A small spectrogram enhancement model, trained from scratch.
Model: 5.15M parameters, arch unet, norm groupnorm, widths [96, 192, 192, 192].
Training: 26700 steps, batches of 256.
Data: 78125 training examples, 87.5 epochs.
Rows from block 2 of a small spectrogram enhancement model, named by matrix and row number. Rows with one number belong to one channel. Each number is 200 + 30 x the weight over its row's rms, rounded and kept within 0 to 999. All counts start at 0.
After each channel's rows are labels from the 100 clips, of 14848, where the channel reaches its highest value: "responds to" is what is common among them; "band" is the frequency band that holds the peak. Only what is clearly more common there than usual is listed. The data: struck, bounced, scraped and rolled objects made by modal synthesis.
# convs1: 3x3 conv (model.enc.2.0.convs.1.weight, 96x96x3x3, each kernel summed), inputs 0-47
# convs2: expand pointwise conv (model.enc.2.0.convs.2.weight, 192x96x1x1, transposed), outputs 0-63

convs1.64,183,203,190,174,229,206,195,177,204,195,183,201,207,265,235,212,206,202,200,174,211,188,232,216,236,227,197,259,169,225,224,240,246,214,260,222,260,255,254,263,190,210,224,266,188,186,193,143
convs2.64,256,237,217,223,169,174,255,210,240,243,244,168,224,240,215,225,243,185,237,196,195,222,231,173,169,244,223,252,230,236,180,223,181,173,238,210,249,201,237,222,164,253,218,200,167,206,225,213,171,230,218,226,241,173,177,258,166,168,165,215,188,220,158,186
responds to: white noise
band: 4000 to 8000 Hz

convs1.47,221,178,212,197,170,212,200,215,208,182,218,212,195,198,180,173,217,243,218,158,181,157,172,189,225,188,225,185,153,180,203,248,221,191,215,189,287,217,229,194,204,180,188,205,173,182,180,191
convs2.47,172,193,197,171,220,240,159,176,168,172,176,230,158,174,158,193,181,244,183,210,166,179,142,230,232,181,161,180,158,174,235,151,223,230,182,166,170,203,179,163,228,179,170,178,220,189,198,168,231,169,158,195,178,234,226,168,233,236,212,194,212,181,227,177
responds to: reverberation; striker: soft; text has "room"; text has "reverberant"
band: 0 to 250 Hz

convs1.43,222,177,216,200,167,213,206,221,202,183,223,211,196,202,176,167,222,244,222,158,185,160,170,192,230,185,231,191,157,179,202,246,229,190,203,187,292,217,227,193,203,183,185,202,178,192,174,211
convs2.43,170,195,194,171,221,238,157,178,166,170,173,231,155,174,158,190,178,241,180,206,160,176,142,231,232,178,164,179,163,174,238,153,225,226,182,167,168,203,178,163,227,177,169,176,216,185,197,166,231,174,160,196,178,234,225,165,233,237,215,194,203,178,230,176
responds to: striker: soft; reverberation; text has "room"; text has "reverberant"
band: 250 to 500 Hz; 0 to 250 Hz

convs1.89,151,178,174,160,211,190,190,152,188,207,153,166,191,266,258,232,193,173,192,157,190,198,211,219,206,212,191,227,178,210,215,221,219,192,252,221,247,258,225,278,194,217,208,258,177,174,216,139
convs2.89,255,239,216,225,170,173,255,213,241,247,241,171,229,237,215,227,238,187,236,195,191,215,234,173,169,241,229,248,233,233,180,231,184,175,238,216,247,202,234,222,167,247,215,206,165,203,219,212,164,236,223,227,242,176,175,253,168,170,167,217,189,224,165,189
responds to: white noise
band: 4000 to 8000 Hz; 250 to 500 Hz

convs1.32,228,219,224,218,189,223,151,225,205,218,212,204,218,235,175,174,249,229,215,205,192,230,208,176,234,213,246,232,196,207,218,224,263,212,200,195,242,181,224,183,201,197,201,161,214,239,174,258
convs2.32,182,189,170,210,228,195,180,201,154,185,142,220,148,142,174,185,155,185,156,162,172,140,183,221,221,141,210,168,220,150,238,197,234,176,157,212,171,203,187,183,193,159,187,202,180,158,186,194,175,220,205,171,185,213,194,145,206,224,230,184,139,151,235,178
responds to: thin (high-pass)
band: 250 to 500 Hz

convs1.68,162,182,180,156,231,204,231,170,190,186,170,189,205,246,221,205,190,190,200,174,197,173,231,223,234,220,182,251,179,218,206,217,244,200,251,205,268,259,249,267,186,225,199,279,198,182,193,149
convs2.68,249,247,221,230,173,172,252,209,240,252,244,171,229,238,205,226,240,195,241,206,194,221,231,174,177,238,227,254,223,233,180,222,188,175,235,202,250,208,232,222,179,247,215,198,165,195,225,213,161,234,215,234,245,175,171,256,175,172,153,214,199,221,163,176
responds to: muffled (low-pass); pink noise; white noise
band: 4000 to 8000 Hz

convs1.15,188,218,200,194,211,180,266,191,206,151,181,196,203,220,221,220,206,178,204,198,210,142,192,183,179,174,126,218,227,206,174,193,202,158,247,146,219,207,195,193,161,183,134,255,215,147,236,208
convs2.15,206,194,203,188,200,223,214,164,214,244,245,176,170,238,142,181,241,255,247,239,234,245,174,222,187,239,177,240,190,244,199,153,182,223,221,176,245,210,236,165,220,225,178,181,190,172,203,226,201,243,165,253,232,220,218,225,188,179,154,213,236,176,197,158
responds to: hard striker
band: 4000 to 8000 Hz

convs1.34,206,186,226,185,181,218,132,214,190,196,199,186,215,226,184,164,229,220,238,225,189,206,184,162,251,239,256,226,220,216,255,241,222,248,215,210,278,177,218,191,189,253,211,127,215,250,198,248
convs2.34,217,234,197,207,193,191,210,209,187,199,155,203,195,147,188,221,139,188,164,183,164,137,204,203,192,139,220,188,261,166,218,217,247,175,204,226,167,226,178,201,167,173,188,214,161,175,187,169,169,272,222,147,206,203,196,149,189,211,243,205,161,182,240,181
responds to: thin (high-pass); clipping; text has "clipped"
band: 250 to 500 Hz

convs1.1,194,213,188,199,197,181,297,202,203,161,212,203,187,215,200,202,204,177,210,167,200,199,195,196,173,181,136,133,202,189,182,178,136,161,229,184,197,175,199,149,171,197,166,224,198,157,234,219
convs2.1,182,186,196,159,239,242,166,159,170,176,199,220,174,203,144,198,198,243,211,245,154,217,154,228,223,204,157,180,163,193,226,146,215,233,207,166,180,210,180,156,231,190,168,174,216,211,231,166,267,242,166,253,189,232,226,186,221,218,183,214,224,178,219,164
responds to: repeated hits
band: 0 to 250 Hz; 250 to 500 Hz

convs1.71,158,173,171,140,215,213,237,157,192,254,160,171,201,241,198,186,178,178,180,164,194,192,217,217,223,229,186,237,180,188,190,209,228,189,242,220,271,245,242,264,190,227,205,258,178,198,191,144
convs2.71,258,262,215,235,182,175,253,206,229,248,228,175,233,234,212,232,230,195,226,203,174,200,238,181,185,222,233,243,231,225,191,233,208,175,233,214,239,224,219,222,181,233,218,205,158,192,215,205,143,232,222,222,248,179,170,251,178,176,161,214,195,215,172,182
responds to: scraping
band: 250 to 500 Hz

convs1.57,187,213,187,177,229,197,191,182,204,177,187,210,204,268,245,220,206,193,206,181,215,180,236,204,235,218,195,260,184,220,219,235,259,213,260,204,260,255,240,266,182,206,211,272,193,166,204,152
convs2.57,249,220,218,222,167,177,254,212,243,247,252,167,224,243,213,221,246,185,242,194,208,230,228,175,163,252,222,249,230,242,178,222,168,175,243,212,252,192,243,219,160,258,218,201,173,214,226,217,180,231,219,229,235,177,179,256,163,165,170,215,187,224,158,188
responds to: white noise
band: 4000 to 8000 Hz

convs1.10,211,225,221,196,244,222,188,217,221,211,214,238,228,299,212,189,220,210,221,218,235,187,246,214,204,211,211,235,193,208,204,203,271,203,226,203,285,212,226,217,188,224,214,269,210,196,212,229
convs2.10,246,207,199,227,180,171,255,217,241,244,240,170,217,236,216,223,234,177,232,181,205,225,232,184,158,238,226,241,245,237,183,225,167,171,240,217,248,195,235,221,151,238,219,213,176,219,227,228,169,238,221,227,231,176,174,256,157,164,190,203,170,216,159,201
responds to: steel-like damping
band: 250 to 500 Hz

convs1.25,196,217,200,222,197,192,140,198,206,199,196,184,204,227,242,236,232,186,190,208,199,221,205,184,222,189,222,198,213,197,195,205,262,196,204,193,213,184,208,181,240,181,189,170,237,199,241,261
convs2.25,210,113,193,195,213,218,178,203,177,211,196,188,181,155,149,151,192,193,186,192,253,203,177,225,189,201,174,202,185,193,215,180,165,220,149,183,201,198,208,163,200,184,204,194,249,215,189,222,190,194,195,196,183,208,244,157,194,191,208,214,223,187,196,186
responds to: one hit; membrane
band: 250 to 500 Hz; 500 to 1000 Hz

convs1.49,175,219,190,166,211,190,252,177,199,209,221,205,208,236,185,176,232,228,214,183,209,234,209,218,213,176,161,144,182,208,168,189,195,169,234,166,171,160,206,141,157,231,172,179,180,143,198,197
convs2.49,183,207,170,188,266,217,163,185,151,161,163,247,164,167,172,208,156,220,178,215,114,182,171,227,241,159,193,177,181,164,240,182,243,204,184,193,160,221,164,185,222,166,169,181,186,215,247,166,239,245,178,215,190,221,196,158,228,239,221,199,170,168,245,194
responds to: reverberation; text has "room"; text has "reverberant"
band: 250 to 500 Hz

convs1.35,184,189,212,216,174,197,161,206,210,179,202,165,179,210,217,185,199,204,189,188,211,150,161,188,205,168,189,191,161,188,189,216,214,154,199,185,242,205,211,186,223,146,171,205,189,169,193,238
convs2.35,172,166,207,165,212,247,163,164,170,185,191,210,161,190,147,168,194,247,202,219,206,197,142,246,217,205,161,199,165,200,243,147,194,235,194,163,181,192,192,149,232,189,167,164,225,191,195,180,239,196,165,221,185,245,247,166,219,219,207,223,220,170,225,166
responds to: striker: soft; reverberation; text has "room"; text has "reverberant"
band: 250 to 500 Hz

convs1.16,180,214,198,193,206,179,277,186,206,147,176,183,196,206,196,199,200,171,205,190,207,150,183,184,168,172,114,190,211,182,165,180,167,153,234,154,199,187,197,172,161,170,146,222,194,152,247,216
convs2.16,210,197,198,182,209,229,202,163,205,237,234,184,170,233,135,177,237,257,242,243,223,236,170,222,195,231,171,232,186,237,207,152,192,228,214,174,235,213,228,158,228,214,174,179,192,169,192,218,204,239,163,248,234,225,227,219,196,187,155,212,235,175,208,157
responds to: hard striker; small
band: 4000 to 8000 Hz

convs1.24,213,209,209,241,193,202,130,205,185,155,183,177,205,230,242,221,229,168,214,250,181,196,155,160,249,225,253,196,205,171,260,244,116,292,207,200,196,187,203,196,200,213,203,174,194,226,291,213
convs2.24,258,202,208,213,187,196,263,203,226,240,227,173,204,216,208,199,204,192,224,206,212,218,223,196,155,216,216,238,252,239,204,215,185,196,238,215,235,217,228,208,164,228,215,234,197,199,192,222,176,267,215,112,228,197,212,232,160,165,226,218,191,200,181,223
responds to: white noise
band: 4000 to 8000 Hz

convs1.5,194,172,205,175,201,220,216,165,208,256,178,186,204,265,212,196,166,194,195,148,193,194,198,226,162,192,188,217,192,198,186,176,205,164,198,195,265,220,168,237,190,228,174,249,195,193,199,182
convs2.5,261,259,211,236,188,175,250,213,241,241,228,177,232,227,222,242,223,186,219,184,161,192,243,175,181,224,237,237,243,221,190,237,209,171,241,224,231,209,211,227,170,226,222,216,157,212,231,197,159,239,228,220,246,177,166,238,170,175,179,203,173,224,178,196
responds to: scraping
band: 250 to 500 Hz

convs1.67,184,228,191,181,225,180,217,215,204,149,200,208,195,232,256,243,202,194,232,202,214,169,225,193,233,199,174,251,202,214,186,226,244,203,255,154,249,255,205,256,172,192,154,280,194,148,203,160
convs2.67,227,179,223,214,169,192,238,212,237,249,265,160,217,253,197,205,255,199,261,200,232,257,207,189,157,266,213,261,211,257,178,202,141,186,244,198,257,177,249,207,175,265,208,195,192,229,234,218,215,229,213,242,223,193,199,245,161,158,169,221,200,221,158,178
responds to: small; pink noise
band: 4000 to 8000 Hz

convs1.18,182,195,210,174,240,220,199,197,216,233,198,206,215,307,181,155,197,195,203,200,229,195,237,232,193,209,205,227,179,202,199,196,257,197,202,213,286,218,222,228,190,230,220,269,201,201,202,229
convs2.18,244,223,200,231,187,171,257,218,241,244,234,172,220,236,222,230,227,175,229,181,192,215,234,184,161,229,229,232,247,233,186,228,179,169,241,219,243,200,224,223,152,233,219,214,171,219,230,219,170,235,225,220,230,176,165,260,156,166,192,201,165,217,162,202
responds to: hard striker
band: 4000 to 8000 Hz; 250 to 500 Hz

convs1.38,212,168,206,190,180,203,197,197,190,183,196,206,190,196,182,178,206,221,207,159,174,139,185,186,210,185,219,199,151,180,192,234,204,196,184,180,260,205,200,191,175,166,177,199,174,190,201,184
convs2.38,167,194,200,165,215,240,162,163,166,171,177,225,149,180,158,183,185,251,184,218,178,184,142,240,227,183,159,186,150,178,235,142,221,233,184,164,173,204,182,162,232,178,164,170,218,179,196,173,230,177,154,200,181,235,230,174,231,231,206,195,221,169,227,181
responds to: striker: soft; reverberation; text has "room"; text has "reverberant"
band: 250 to 500 Hz

convs1.17,210,205,211,194,239,213,200,207,205,207,208,229,222,294,235,217,219,205,216,217,219,177,242,209,207,223,209,244,186,231,208,197,273,203,237,216,284,225,233,235,187,234,211,290,208,194,202,213
convs2.17,238,211,210,228,181,167,254,214,244,246,242,170,216,233,219,236,238,179,234,180,207,227,234,181,162,241,230,243,237,233,178,223,166,169,235,225,250,191,242,229,157,245,222,214,174,222,235,233,166,236,223,230,227,174,163,248,162,164,181,194,174,220,159,201
responds to: thin (high-pass)
band: 250 to 500 Hz

convs1.12,214,215,216,209,231,219,190,215,208,203,211,235,220,291,249,228,218,204,220,203,223,187,235,213,212,211,209,237,191,228,218,197,261,204,223,215,284,232,216,240,194,232,209,298,213,187,189,204
convs2.12,248,212,215,227,180,177,254,215,246,251,248,169,224,237,214,235,243,180,240,186,206,231,234,179,163,245,225,248,237,237,179,221,164,174,239,219,253,193,241,222,157,249,226,211,178,226,231,228,176,231,222,227,234,176,174,253,162,165,178,205,178,224,156,195
responds to: steel-like damping
band: 4000 to 8000 Hz

convs1.45,193,202,192,211,201,185,133,193,194,203,190,182,199,228,237,231,226,186,187,205,191,211,213,185,228,193,227,200,212,205,183,202,257,197,206,196,210,182,211,180,232,185,188,174,240,195,233,254
convs2.45,215,112,187,195,210,213,183,200,175,203,186,187,180,151,149,152,194,188,181,188,257,193,185,220,187,199,175,200,181,185,208,183,163,216,141,187,205,195,211,164,193,186,203,196,249,204,180,228,180,193,197,196,186,200,243,160,192,190,200,207,225,189,193,190
responds to: one hit; membrane
band: 250 to 500 Hz; 500 to 1000 Hz

convs1.9,198,211,187,210,191,171,288,203,199,184,226,213,176,214,201,202,206,189,204,167,196,220,186,200,185,171,145,122,189,180,205,178,132,168,200,193,183,156,203,132,193,189,190,196,190,159,227,223
convs2.9,182,191,199,157,231,244,163,161,168,172,192,229,175,198,145,198,191,244,206,240,148,206,151,228,228,198,154,184,156,191,230,147,220,235,203,163,172,215,176,159,231,184,166,169,223,208,222,160,260,214,163,226,190,233,232,185,229,228,195,211,223,180,223,173
responds to: rumble
band: 0 to 250 Hz

convs1.66,172,137,186,161,189,194,253,164,188,267,187,170,170,191,175,176,153,215,193,182,185,180,172,228,177,207,171,193,206,188,178,222,171,167,213,217,238,211,201,222,193,235,202,217,186,211,160,156
convs2.66,241,294,225,242,197,197,238,185,214,225,201,186,224,232,222,236,218,223,216,219,131,178,221,204,202,199,214,222,215,215,210,207,239,192,229,196,219,244,192,207,196,214,198,186,140,175,211,172,152,224,203,218,248,196,173,248,191,190,162,200,201,203,189,161
responds to: mains hum
band: 250 to 500 Hz

convs1.50,183,208,188,168,231,195,187,184,203,170,189,208,206,265,245,222,207,191,214,179,212,184,236,203,236,220,191,252,189,215,214,233,268,219,260,203,267,259,241,266,180,213,215,271,196,168,200,153
convs2.50,250,221,217,220,167,177,254,211,241,247,251,166,222,245,211,221,246,184,244,192,204,229,226,176,161,252,220,250,234,244,180,220,169,174,244,210,251,195,241,217,160,257,217,203,174,214,226,215,179,232,219,228,235,178,182,257,161,164,170,216,186,223,157,188
responds to: white noise
band: 4000 to 8000 Hz

convs1.4,180,193,215,171,238,223,199,188,212,240,200,208,216,304,183,153,194,199,204,197,226,191,235,239,191,202,200,226,178,209,196,190,259,189,199,208,279,217,216,230,193,228,215,264,201,198,205,224
convs2.4,243,226,202,229,185,171,257,217,241,244,235,171,220,237,221,232,226,178,230,180,189,215,234,185,161,229,230,233,247,233,187,227,179,170,243,219,240,200,222,223,153,232,218,213,170,218,231,216,171,237,224,222,231,176,165,259,157,166,192,201,166,217,164,202
responds to: hard striker
band: 4000 to 8000 Hz; 250 to 500 Hz

convs1.56,169,142,181,149,186,206,238,158,199,275,187,159,171,205,179,179,157,224,193,177,182,193,168,227,185,215,192,192,199,182,180,225,171,170,212,216,237,197,201,211,183,229,208,202,172,215,173,165
convs2.56,246,295,219,259,208,198,235,190,210,226,190,190,225,229,230,234,209,221,204,211,128,166,226,208,209,187,225,217,222,210,218,217,245,190,229,204,210,248,184,206,198,200,211,196,136,176,209,177,149,221,210,205,251,200,175,242,193,194,170,202,190,203,198,169
responds to: mains hum
band: 250 to 500 Hz

convs1.44,220,171,210,196,174,206,200,209,196,181,212,208,191,199,175,169,214,237,215,157,184,153,178,189,219,187,223,199,144,177,188,239,211,189,199,186,282,219,220,198,198,175,180,212,171,188,188,202
convs2.44,168,192,198,169,218,242,161,170,167,175,177,226,152,178,157,185,184,249,185,213,172,180,141,239,228,182,162,184,157,176,239,146,222,230,184,162,173,201,182,158,230,179,168,176,217,181,193,172,232,176,160,200,182,237,230,170,230,231,208,196,212,175,226,175
responds to: striker: soft; reverberation; text has "room"; text has "reverberant"
band: 250 to 500 Hz

convs1.92,153,193,180,155,220,177,214,180,189,135,181,188,199,242,251,236,189,177,220,182,190,178,217,200,208,196,180,236,198,213,176,205,235,203,246,167,246,266,208,266,178,212,154,271,197,146,218,156
convs2.92,239,211,219,223,173,183,245,210,241,259,263,167,222,245,189,214,249,204,253,205,221,246,220,180,166,256,227,265,222,249,171,213,161,181,242,206,258,194,247,211,181,255,210,203,176,209,227,222,188,239,213,244,240,185,184,251,170,166,157,220,207,217,167,173
responds to: pink noise
band: 4000 to 8000 Hz

convs1.48,160,191,187,182,219,188,244,190,197,167,191,186,198,218,230,214,197,198,211,192,196,147,209,183,223,185,143,232,199,225,198,205,214,181,247,176,235,261,209,252,184,207,151,291,181,150,192,169
convs2.48,223,231,224,212,182,214,240,165,228,253,253,167,198,245,167,206,252,242,252,234,208,241,196,216,181,244,194,248,203,241,198,164,182,205,234,178,258,217,245,178,200,253,197,182,167,176,211,224,183,229,181,241,245,201,189,253,180,171,144,201,225,191,164,154
responds to: small; pink noise
band: 4000 to 8000 Hz

convs1.2,193,198,179,199,185,172,283,189,199,195,217,204,175,213,190,191,197,191,195,163,190,220,179,197,183,170,140,126,179,168,210,180,115,163,194,193,178,154,198,136,194,194,198,190,176,165,222,221
convs2.2,185,213,198,161,236,241,163,163,167,172,189,233,175,201,149,201,188,246,207,241,131,206,157,228,231,192,159,183,162,190,233,151,227,234,207,166,168,220,169,162,231,183,167,170,210,202,219,151,257,216,162,223,195,231,225,191,230,230,196,209,218,181,227,175
responds to: rumble
band: 0 to 250 Hz

convs1.37,195,169,197,150,199,229,172,182,193,195,162,176,218,232,154,131,194,200,198,181,187,172,212,167,258,277,248,242,211,187,223,223,205,251,221,237,224,161,249,187,213,191,237,160,197,249,172,206
convs2.37,217,212,191,240,200,165,258,212,223,213,180,165,208,178,224,224,196,167,170,171,199,167,245,187,166,190,239,197,245,178,195,233,212,164,199,232,229,202,220,233,145,214,205,215,157,200,201,226,152,243,230,203,214,176,152,177,151,166,186,184,161,204,172,197
responds to: mains hum
band: 250 to 500 Hz

convs1.23,200,224,202,197,218,195,221,211,206,168,201,223,207,230,247,245,216,192,215,207,206,158,216,207,211,188,185,254,226,232,178,221,243,197,245,148,249,231,198,219,185,215,142,288,231,177,229,194
convs2.23,215,183,209,218,181,196,235,191,237,260,263,162,189,244,164,189,252,224,258,213,257,257,193,203,165,255,206,259,207,251,174,179,152,195,236,186,263,193,253,186,196,244,200,191,190,199,218,245,198,247,188,259,232,198,202,237,170,162,159,213,219,197,172,169
responds to: hard striker
band: 4000 to 8000 Hz

convs1.52,167,139,185,158,204,201,239,158,192,270,179,164,179,209,192,188,156,204,185,174,189,185,186,235,184,221,180,207,190,187,180,224,174,185,219,227,245,217,216,227,195,235,209,224,184,217,180,148
convs2.52,243,288,223,243,185,187,244,187,218,226,203,180,228,231,227,236,222,212,217,212,140,178,231,196,196,204,222,227,219,216,205,217,235,184,226,201,225,242,202,218,190,218,205,191,141,168,208,181,141,223,212,216,246,190,170,248,185,185,160,203,199,209,181,167
responds to: mains hum
band: 250 to 500 Hz

convs1.7,202,199,219,185,235,224,199,195,211,212,204,221,223,297,238,220,205,206,217,203,220,183,235,213,204,224,203,243,187,229,207,200,260,207,226,223,286,234,229,244,188,240,215,289,204,201,184,209
convs2.7,245,222,208,231,184,168,255,218,243,247,238,171,222,232,221,238,234,176,230,180,196,220,238,179,165,236,232,242,242,230,180,229,174,169,234,222,248,198,235,229,156,242,224,216,171,221,233,225,165,232,225,223,231,174,163,247,162,166,180,201,171,222,159,199
responds to: thin (high-pass); text has "noise"
band: 250 to 500 Hz

convs1.8,202,198,213,173,216,230,232,196,213,218,195,220,218,270,230,216,183,207,219,192,210,170,215,220,192,191,191,261,209,223,183,187,254,187,230,182,285,233,188,238,183,235,168,299,210,185,212,190
convs2.8,251,242,207,242,194,176,253,209,236,262,247,174,235,237,203,234,235,197,235,195,187,225,240,185,178,233,236,250,241,232,184,225,189,177,239,216,248,212,226,215,179,234,225,213,169,214,232,220,163,245,225,237,245,179,168,250,172,172,165,210,181,210,167,186
responds to: thin (high-pass); pink noise
band: 250 to 500 Hz

convs1.85,156,193,190,177,213,185,199,177,205,142,181,180,201,217,239,228,195,198,219,173,194,164,213,201,218,185,143,218,211,233,183,227,209,175,266,174,214,260,209,243,181,210,153,267,188,149,198,156
convs2.85,235,223,225,219,200,211,232,175,228,256,248,174,198,241,153,200,248,237,247,246,234,235,197,213,187,242,192,245,198,239,194,170,177,214,224,181,259,220,245,175,208,246,201,184,184,176,210,248,183,228,172,241,250,209,197,249,186,176,145,210,240,189,173,153
responds to: pink noise
band: 4000 to 8000 Hz

convs1.19,199,195,214,174,236,228,205,193,213,218,202,219,223,298,231,210,199,208,216,199,223,176,231,217,198,225,203,246,189,228,194,195,260,202,228,217,288,228,226,240,184,241,210,281,201,204,187,214
convs2.19,246,226,202,232,187,164,256,218,240,245,233,173,220,229,224,239,225,175,224,179,190,215,240,181,166,229,234,237,246,227,181,232,181,169,234,225,243,200,228,230,157,235,223,216,169,219,237,221,162,236,225,222,231,174,160,245,162,168,184,199,168,218,163,203
responds to: thin (high-pass); white noise
band: 250 to 500 Hz

convs1.11,228,213,212,221,245,213,194,211,206,214,220,233,217,287,237,210,231,221,208,207,230,182,245,225,211,214,211,239,173,233,227,213,234,200,232,214,252,226,214,232,195,204,206,283,199,179,214,200
convs2.11,238,201,216,225,171,175,250,217,247,245,247,167,221,235,216,228,246,182,240,183,216,232,231,176,160,250,225,247,231,237,175,220,159,173,237,220,253,185,250,225,157,252,222,208,180,224,227,233,176,233,222,235,231,174,173,248,162,164,176,197,179,226,157,193
responds to: mains hum
band: 250 to 500 Hz

convs1.3,214,215,217,208,228,223,189,215,212,203,214,232,224,293,247,225,215,204,223,201,225,191,234,217,210,210,207,235,194,222,213,194,265,205,220,212,286,228,214,236,194,229,208,296,212,185,192,204
convs2.3,251,213,212,228,180,178,254,216,246,251,249,169,225,237,214,233,242,180,240,186,204,229,233,179,163,245,224,248,240,238,181,224,166,175,239,217,253,194,240,220,156,248,226,213,179,225,230,227,175,231,223,225,235,178,177,254,160,165,179,207,177,224,155,196
responds to: hard striker; steel-like damping
band: 4000 to 8000 Hz; 250 to 500 Hz

convs1.61,182,194,195,179,230,210,193,170,190,201,174,197,209,266,230,209,209,192,191,170,212,183,231,224,242,230,197,254,162,227,225,231,234,216,253,229,256,250,247,264,196,219,224,267,189,191,186,145
convs2.61,257,240,220,221,171,175,257,206,239,243,242,168,222,239,215,232,244,186,237,197,192,218,231,174,170,242,222,250,231,234,182,220,186,173,237,211,250,205,238,222,165,251,217,202,165,203,224,215,166,230,217,225,243,174,174,259,165,167,161,212,189,219,159,187
responds to: white noise
band: 4000 to 8000 Hz; 250 to 500 Hz

convs1.51,159,187,196,177,188,186,263,194,194,148,210,193,181,201,205,188,195,188,216,186,203,185,171,220,196,173,144,101,187,204,165,171,159,163,213,189,175,184,209,162,175,196,174,195,174,149,202,197
convs2.51,180,172,205,155,227,248,165,161,171,171,192,215,177,198,141,199,200,245,208,241,166,206,147,230,219,208,153,191,156,191,224,142,207,240,201,164,183,200,189,159,224,200,165,171,225,221,228,170,266,221,167,243,188,232,237,182,222,219,188,217,234,186,212,166
responds to: reverberation; text has "room"; text has "reverberant"
band: 0 to 250 Hz